A small image classifier, trained from scratch.
Model: 8.76M parameters, 48-pixel images, arch resmlp, norm rmsnorm, moe top_k, num experts 8, patch size [6, 6], layers 8, width 512.
Training: 40000 steps, held-out accuracy 100%.
Data: trained on abstract colour fields from 500 small random pattern networks, 203450 training examples, 25.2 epochs.
Rows from block 3 of a small image classifier, named by matrix and row number. Rows with one number within an expert belong to one neuron, the router's apart. Each number is 128 + 24 x the weight over its row's rms, rounded and kept within 0 to 255. All counts start at 0. Numbers have three digits each.
Before each expert's rows are labels from the 100 images, of 14976, where the router gives the expert most weight on average: "top examples" is what is common among them. Only what is clearly more common there than usual is listed. The data: abstract colour fields from 500 small random pattern networks. In brackets: how many of the 100.
# router: router (model.blocks.3.mlp.router.weight, 8x512), inputs 114-170
# up: expert up (model.blocks.3.mlp.up, 8x128x512), inputs 114-170
# down: expert down (model.blocks.3.mlp.down, 8x512x128, transposed), outputs 114-170

# expert 4
top examples: mostly red (74); smooth (54)
router.4:157124167162086144148178132105089094154138114137135162164097139145116173137086167116158174149128111118132108138134155099145148161084160137082121146117085142112112106085104
up.0:122112126147136106135144126108157158112190123112150168154173124121112105131179150116120145140092110151152092128130132127098076164134144180144130094137147129125168111122108
down.0:137110131113119100119130152156097136111129175151106100160138163152135141100132144109124127104153116104108175109135103110095154126120153127136111159114132106153104149118116
up.1:086111158189161101146148088114110122110172139122134147101157127111128148131135108117128126148155163136163100124091119118140132130111122142102166070153126150094115121132127
down.1:118120131164134089127115155145105129107064131160106157174136098113127152114122202141113144162153091136102135136121109160128126118119108138123109123118104128135114139117101
up.2:138123125096146136162089093132140114137120139107130156168146143126109122139137115148140096110144105119113106116153160104088115125118113191117159142138156110105123171122138
down.2:167125122095105160117148124141141123135126090130129107106102085134138144142100133156107155113131093152137168134143155114131121112109159169132158138163112122139107083136102
up.3:134103119139138114121133110125117153091121193116091130114140159137097134148146121184124129128132138139139144109115084157101126114118181136170147137187136108108118161154138
down.3:151099153154173118159147121129101125152147111077126098116115110138122145161123117163145155095136152130128113123113151074175064114117128129127176097109057114114144117113103
up.4:161101117157157102076104111142129136127145107140109128144116142149135135094143122158124146107124140112155116111112109122132073111114113142107108119125127106157133174159125
down.4:115107105147104152115120145115146108123078103143099148143132137173131089114132174171127120143118154170146090167132095115152090138170179112139153143146152129080161133119126
up.5:132097126156137113128144117122149161121163135118149119115146142194112131124136170140111123143132127169137144112135148146128105132131146183127112115165108151078150097154139
down.5:112075100154146101137116115150136133127113124140130117132119150152136147125158102131119147121126105091141138112100124136098162151137132114123132135101126116075119156137158
up.6:114131133131130153149089140142149131130120123125131149192098131112141111118111135130120146125094127127069093118138121140116121163080123116129131187120115127197151124125162
down.6:132119105130130114128145136136139124099189170132157129104129131092138118112189052125108108102142177111138153168137157188117141140155114104125112152135118120121089153130163
up.7:109078139095135107132151126138141136113160139127100104110143150130131133128149111127125110152146125155129145139116118148113156146157101142141143143125153157115122161170112
down.7:141141129115128129136138142073157110123132102098115122158098098135102156116127132165147190140114099147109085135111104133158101141074147123135141088096117129124157111122098
up.8:132120146123112129150124132088138116108097146127128140093146112149124092146184092117142154090090137155120129118132090133107113133129131171144156164098166130120147141121102
down.8:137131125141127170095100123092157141116135140085113159124099112102128108109118112132148129153140145152151107113129137159138119110146109140121144138123125121134148131093158
up.9:143106127139126154140132127110159172135126137124122155135116173136082108122140166148136150149093103152133121115136093138093115100139106181103102178116148126139147104115117
down.9:106131105117131101170135124161117141131172109120160154113159137138137134133127095118079100117141139124151141111128114130131145166160164121098120144107114123116102128141194
up.10:134119122112124097109125165177144112126097113104103156167130118121144123146127080144131115109102126141078154117115127132115090170124132153116089152135118128112116120122117
down.10:089109134145146075144127124105151131175126108083176143151163152119136161131148111092169111102175115110127095147091136119123122129081089111104139113177123108147138113183134

# expert 3
top examples: fine detail (73); bright (26)
router.3:084144128135196126079146153123088114155135092106159149108150094168135123114122100132126109125156163129152117140092132109173131125147102142132105098153130157149137114144171
up.0:134124099075140083107131139164127106113174145119126109139157126103142151131136151141093126124119122124088202109122134115104149163173119150176183122145128154173137120126138
down.0:113097127126188113148093103106090130109110167133086126179110124132104142134119101112145146095107131136136108130121140129140138145135147132109077146094110134069163178132137
up.1:205113128140093160114151128095140161141118145154120116138095197148100107088120148114148162125119127111151169119130127151116115115133116123067137176123138091141117160160127
down.1:142141089122144145089149147143113136106155104132164122126117104104142139132158125128159125158103142120112120081120133110117128133154116122114104143131133127164141151107177
up.2:105122061057125113121079107131142126110115176104096153119143100106121151113191069107122119095125129102173123107145135137138132108121078106113118111116168142122122154159139
down.2:123112140144140128177110132133103119159101114130112123148119144133166134147119111097108142092123113146124128152123136173098097105121145119133134141131135113121123155121124
up.3:149122106111128122152135131124128130106130112112102101125105147143124119183130141144097141114111122152097088105109133121137136162119155136147142152132140102130128083110098
down.3:121104117100186110097155161107109136128146100074185110102122103155146127113124109151081120129169127146136116123071109121142165100119094143118152095154133156147136129162135
up.4:192120112087130137121148152185146115138134106136131103139127150147114141142108093133103116126134119109135092155093143153134128134158131122130167116144143126135111150116140
down.4:103092168190110129156108129101159097091144143165140129136104092152111113132134170102129151164120110150135132129161102119141090161126127103163100124118137113066130111128101
up.5:135118107149102102116156144139127127144109114117117064179114161123109127170123148122161106110137119110103135137068128174127120111109169108093099122129104096098092104183106
down.5:112121149091147156128095114141152126091116115135114164109150106141114118153096138160115128175140153140114143127140146077121118144109133172113177124115157124135113151088123
up.6:146122113099119137102152154109135129146105121128130140159071121146132135121113117138138124105141085132141100149084099143136130145120154122106142163152097140092155173105132
down.6:114169088138124159110133102151118136166112114133132121163129157118170120113102157115074120120141135144113157095153087147125154089123175119141151089129127142152168129139076
up.7:141114095124103093127124104148135145101150154101091106186136152122114095136164122153139135112110114145145119074093106143140080119101131115109186181119132107112119148152102
down.7:122128125108165113081159175103123150129148103090184131092129091125132126128138090151099111148155128169125128109072113125133156102121087142112119117150138166137106136132154
up.8:113096139158123122133108089142174141123123146108114177148064126124104105114174077127150141089097109196086178105093101105142121146151107189136101142152106158095125104105072
down.8:088152109117152148122101113144121086132112135129111116106175087120117129118096126115100101085113146135116098140127129127133129123176162120104166105155110097118103137123116
up.9:139097110133150134154113125142130152080139117112133147133130158111124088125159122165088141113114124138079142090142130151124103188146113141154166161113152113142127115132127
down.9:133134125095175121075158171098130142133140117084178125098132095129124136139130100153092124133161121164129145110081121117142162109124087125112114108145136159138102139141145
up.10:128153105130105182194084126145165177127138120149131131153107135068145158147110120084090123131127106118105117135114133107143134130133119104104150139128146109120149170092107
down.10:185122096136135134123150125146156122154135116106138132165083142081136185131089178092096136137159146117128107127139114137118130132118186145123132131100117138170089107122138

# expert 1
top examples: fine detail (56); mostly green (41)
router.1:109115104150156100107165132184111132149165132135135096091153160149133133118081145113134096152153131110151157124113157188099154095147125120132127096176099106124104113207163
up.0:118096104153147147144110116131136130125155116122136180139140141117097094140161095134130142123133092165157113130076130131131124128127085145111111118135110131100123135126146
down.0:123160135122134099121159132109162120126168173162098117153171159097139128150113109093155103133124138142126159112133121126133102146123106093109124136137184133134092141119138
up.1:125097109143139117126121153104146142100123154110135123148138171098097119111128102193104146099097126142103133105110127153151112171147077141147136141094143124142144133133132
down.1:135143091117152119108161143154127151183172128103162095110118150130137144127127123121134123129169106118121160108099133152095167109103114110113092081158122123129112122193140
up.2:118128127156143073108129183137119119130125085130124088153110138158124136158152143140117133106127146118132074132100145145155133118097168112098095087104106103128118125148129
down.2:125144130105102123172110111096121110075100129158098156122158115132098137128093127115113136144087131125105120131164138121140081142133151166132174146115143129144174111091107
up.3:126114134105111142121157141100144141124144119125150138102179139110134108063146151127131100148131102138133184134156136154128123150142112145149131141124142107128127099138118
down.3:134128122150175139129149140144090133077137139150131154145105150146105120135144148110096147083155104159121129150072088113157139143123147116111079108159118173141123140105106
up.4:167122121113109158121111183095152102082113131129105148173113120083098123132145113164120153136088103131095146098112115156136079158125120160113152182090130104138102147127132
down.4:149135101108152126105159147164119159177181137111156095122133154126139144124132118122126112131169105119125149111099148168093167085112116102115105085157111118121125134203142
up.5:121119132089128097141139131110134129115115107109134130118124097137134116112132131115086144119128101163162148129107132125163138149159135118159108095136134145082221116123142
down.5:146122097118108122156119119142175135170156095089143186132104144173150147163134180139135132114127153117102140132139153105157072138147111137110152153147075093136144092132087
up.6:113121111106106101148145181155108094096113128137058128123131163073104132139123108137131141133116155140149159127109120146104093141107169113187136142120110132111111132133118
down.6:131113137134127145125147107118086181175135149098137107140149133177148129109102163162172158120131145121114150102143096102121138160090083101110146113106147148165126132122138
up.7:121153107097134102138064102096129130109118172124095119119138100133111129143153104097113140106134107118137095124133102123095153112157095158145146119082184112164159161125148
down.7:121142148172134113130149105146133140091137118104127117147100122126148112161114113151134156145091107134083134107147144125110140144145116130165105137154103142111166124135150
up.8:109141166127139123109131114100142142125064128108153136115127077128144072148176115120112127084123103231097140106104104126120141136138083130120142138149125182132171113127141
down.8:137154100141135149124121110178093149167149131111181100127121160118120116164141137124125142084142129104105105126097113159137134093117123122133138111146097129129138098160131
up.9:155118159140103075098155114139110132119153122078100119177180148175147125106110082143125118135137117140135181139121095070154092150133161135116132112127177153094150112081082
down.9:133187096162111172127138099139115146155130126158175070121086117119109152130127131109142110172126114118120111147126147134128143096097126086102079118159085082112152138151138
up.10:106124163129137136173111117129127143100117116130095153158117182095101115153121105182118140112100111138089125096091136158111084159141104161136158172109145130128109172136108
down.10:145141106118161119094159142161133161171181138105156096105133154132138129123132119127124121130152102125126148102096134163099170109099103104124112081164114121128113132193138

# expert 2
top examples: mostly red (34); bright (32)
router.2:164117118142104126117130137107161119155127136116152119127150130129114059165127142136154134113117142112142129119115117103121141108143140133106145139141140129171144128113111
up.0:089105150145127060149121119166115136137150159109079094142175154121128147106128086136137155130109153132151143121094114108130123130099125156159163070079124126132127136112155
down.0:113173102118155086127113133122142157131112130111126114111143110142112108134075184127127132085148104162135169138142070132113119142147101158129085075121093123065143089158151
up.1:084126133155167119129136129123161133075159147139131119134116138155091100156129133170095173154127119175112135107091134150118119164040139138158126096108119127127131106162154
down.1:172130112108157128140118165086146141149154133091135146130132137128098096158120143148109150089124146143110140106098080106147122139074093158089127109131111127122132130107116
up.2:150079142111113125145135128108144149141081167126105126152117199092109156176117148148157198117082112138152168093102106141145115124116074150123150154121120136102149125137115
down.2:141134118137146073112131159112122130169129122068159112091110079136114119116118142112111149053198156133123109109090094092136131121080130165119112095144084156138103105123117
up.3:120099151150154161130111151122135180122097111132180186135092112149135096094124123146121139166108074157127132126132143172085130130144117172149085150166142139142144137134172
down.3:178138083118156099142122145117147134152137117114155139139116132133096092166151144137105120080133148104132148092140113128146118099125121134123109085122106110138116119150124
up.4:152121125118113132097123161175134118106146114129089120176142156146142108126164121100146143136079119133138146120120137131099156126127118106178155123189115143133142163147131
down.4:109138163098125131132116108095134131154113136108136108136089114157143169084117117152119137150152098132138103153130128113131173106154143101112169111132128147122116135109138
up.5:135122113105130128103164198108109134134143116098119095100102117128062121095110161135125131127117108114140117118106108168139151140135116107146124150113138157140132142104159
down.5:070180123185143151140085102142144144104130142135132156136086092105144124131166126114109119122114098123122122107107142133097146087142118115126120115120155154095126140149091
up.6:096096095091139101139127150126133125092156138093123135159131173111101151163167118159127178122098159134134114080115126143093107156094134170143127125135122139126147153143136
down.6:160105125110151117149129159079149139147170136088140151131117143123098095162137145147117153086139137126118135104108086103125119133095096148095107110127113128115123119124107
up.7:146080127152135108150166118157171150144173127117123132168110160097109132147128109152135126083113096145084143107120142132145097151128149146147129125154106135091127095116130
down.7:097135156115171126129119148102109123146144125127150159104154126155141152126083152138094128124163116139181097091135130125092139139104135114144125123145171132181161149114124
up.8:140119185167117121123169105104166155134175110124126098147133157125118141089113147135126149077080144138161143104123097117172114133077133105114167135135076119093138113114141
down.8:075110108121132137094120118094112096111128131142127084092110119167107156131110135140112167141139139125153106134082125120063101127109132139146118116096110114123113116126100
up.9:137142180153135155150096165154145156122162131141127164120122151130147155136119107134123152166090125140086131121140147121111115154077151155153120136102122109145136145099147
down.9:148164148134128146122129131111149177171137138177146100111122100104157128094139139118111114106146124159089151124103146137089110125168121126090173124135121103120123149172148
up.10:095105113169167139151107153148144097106135109122149112136108138155107107128110140169076167137135127132129113099100172164079149149066094110146120106120118131128161112170177
down.10:167106106110146117133124156079135139149172139096138155126124133139082097147118134137122155103155145123121146106115094116112133130098087147100100121139119129120100115121109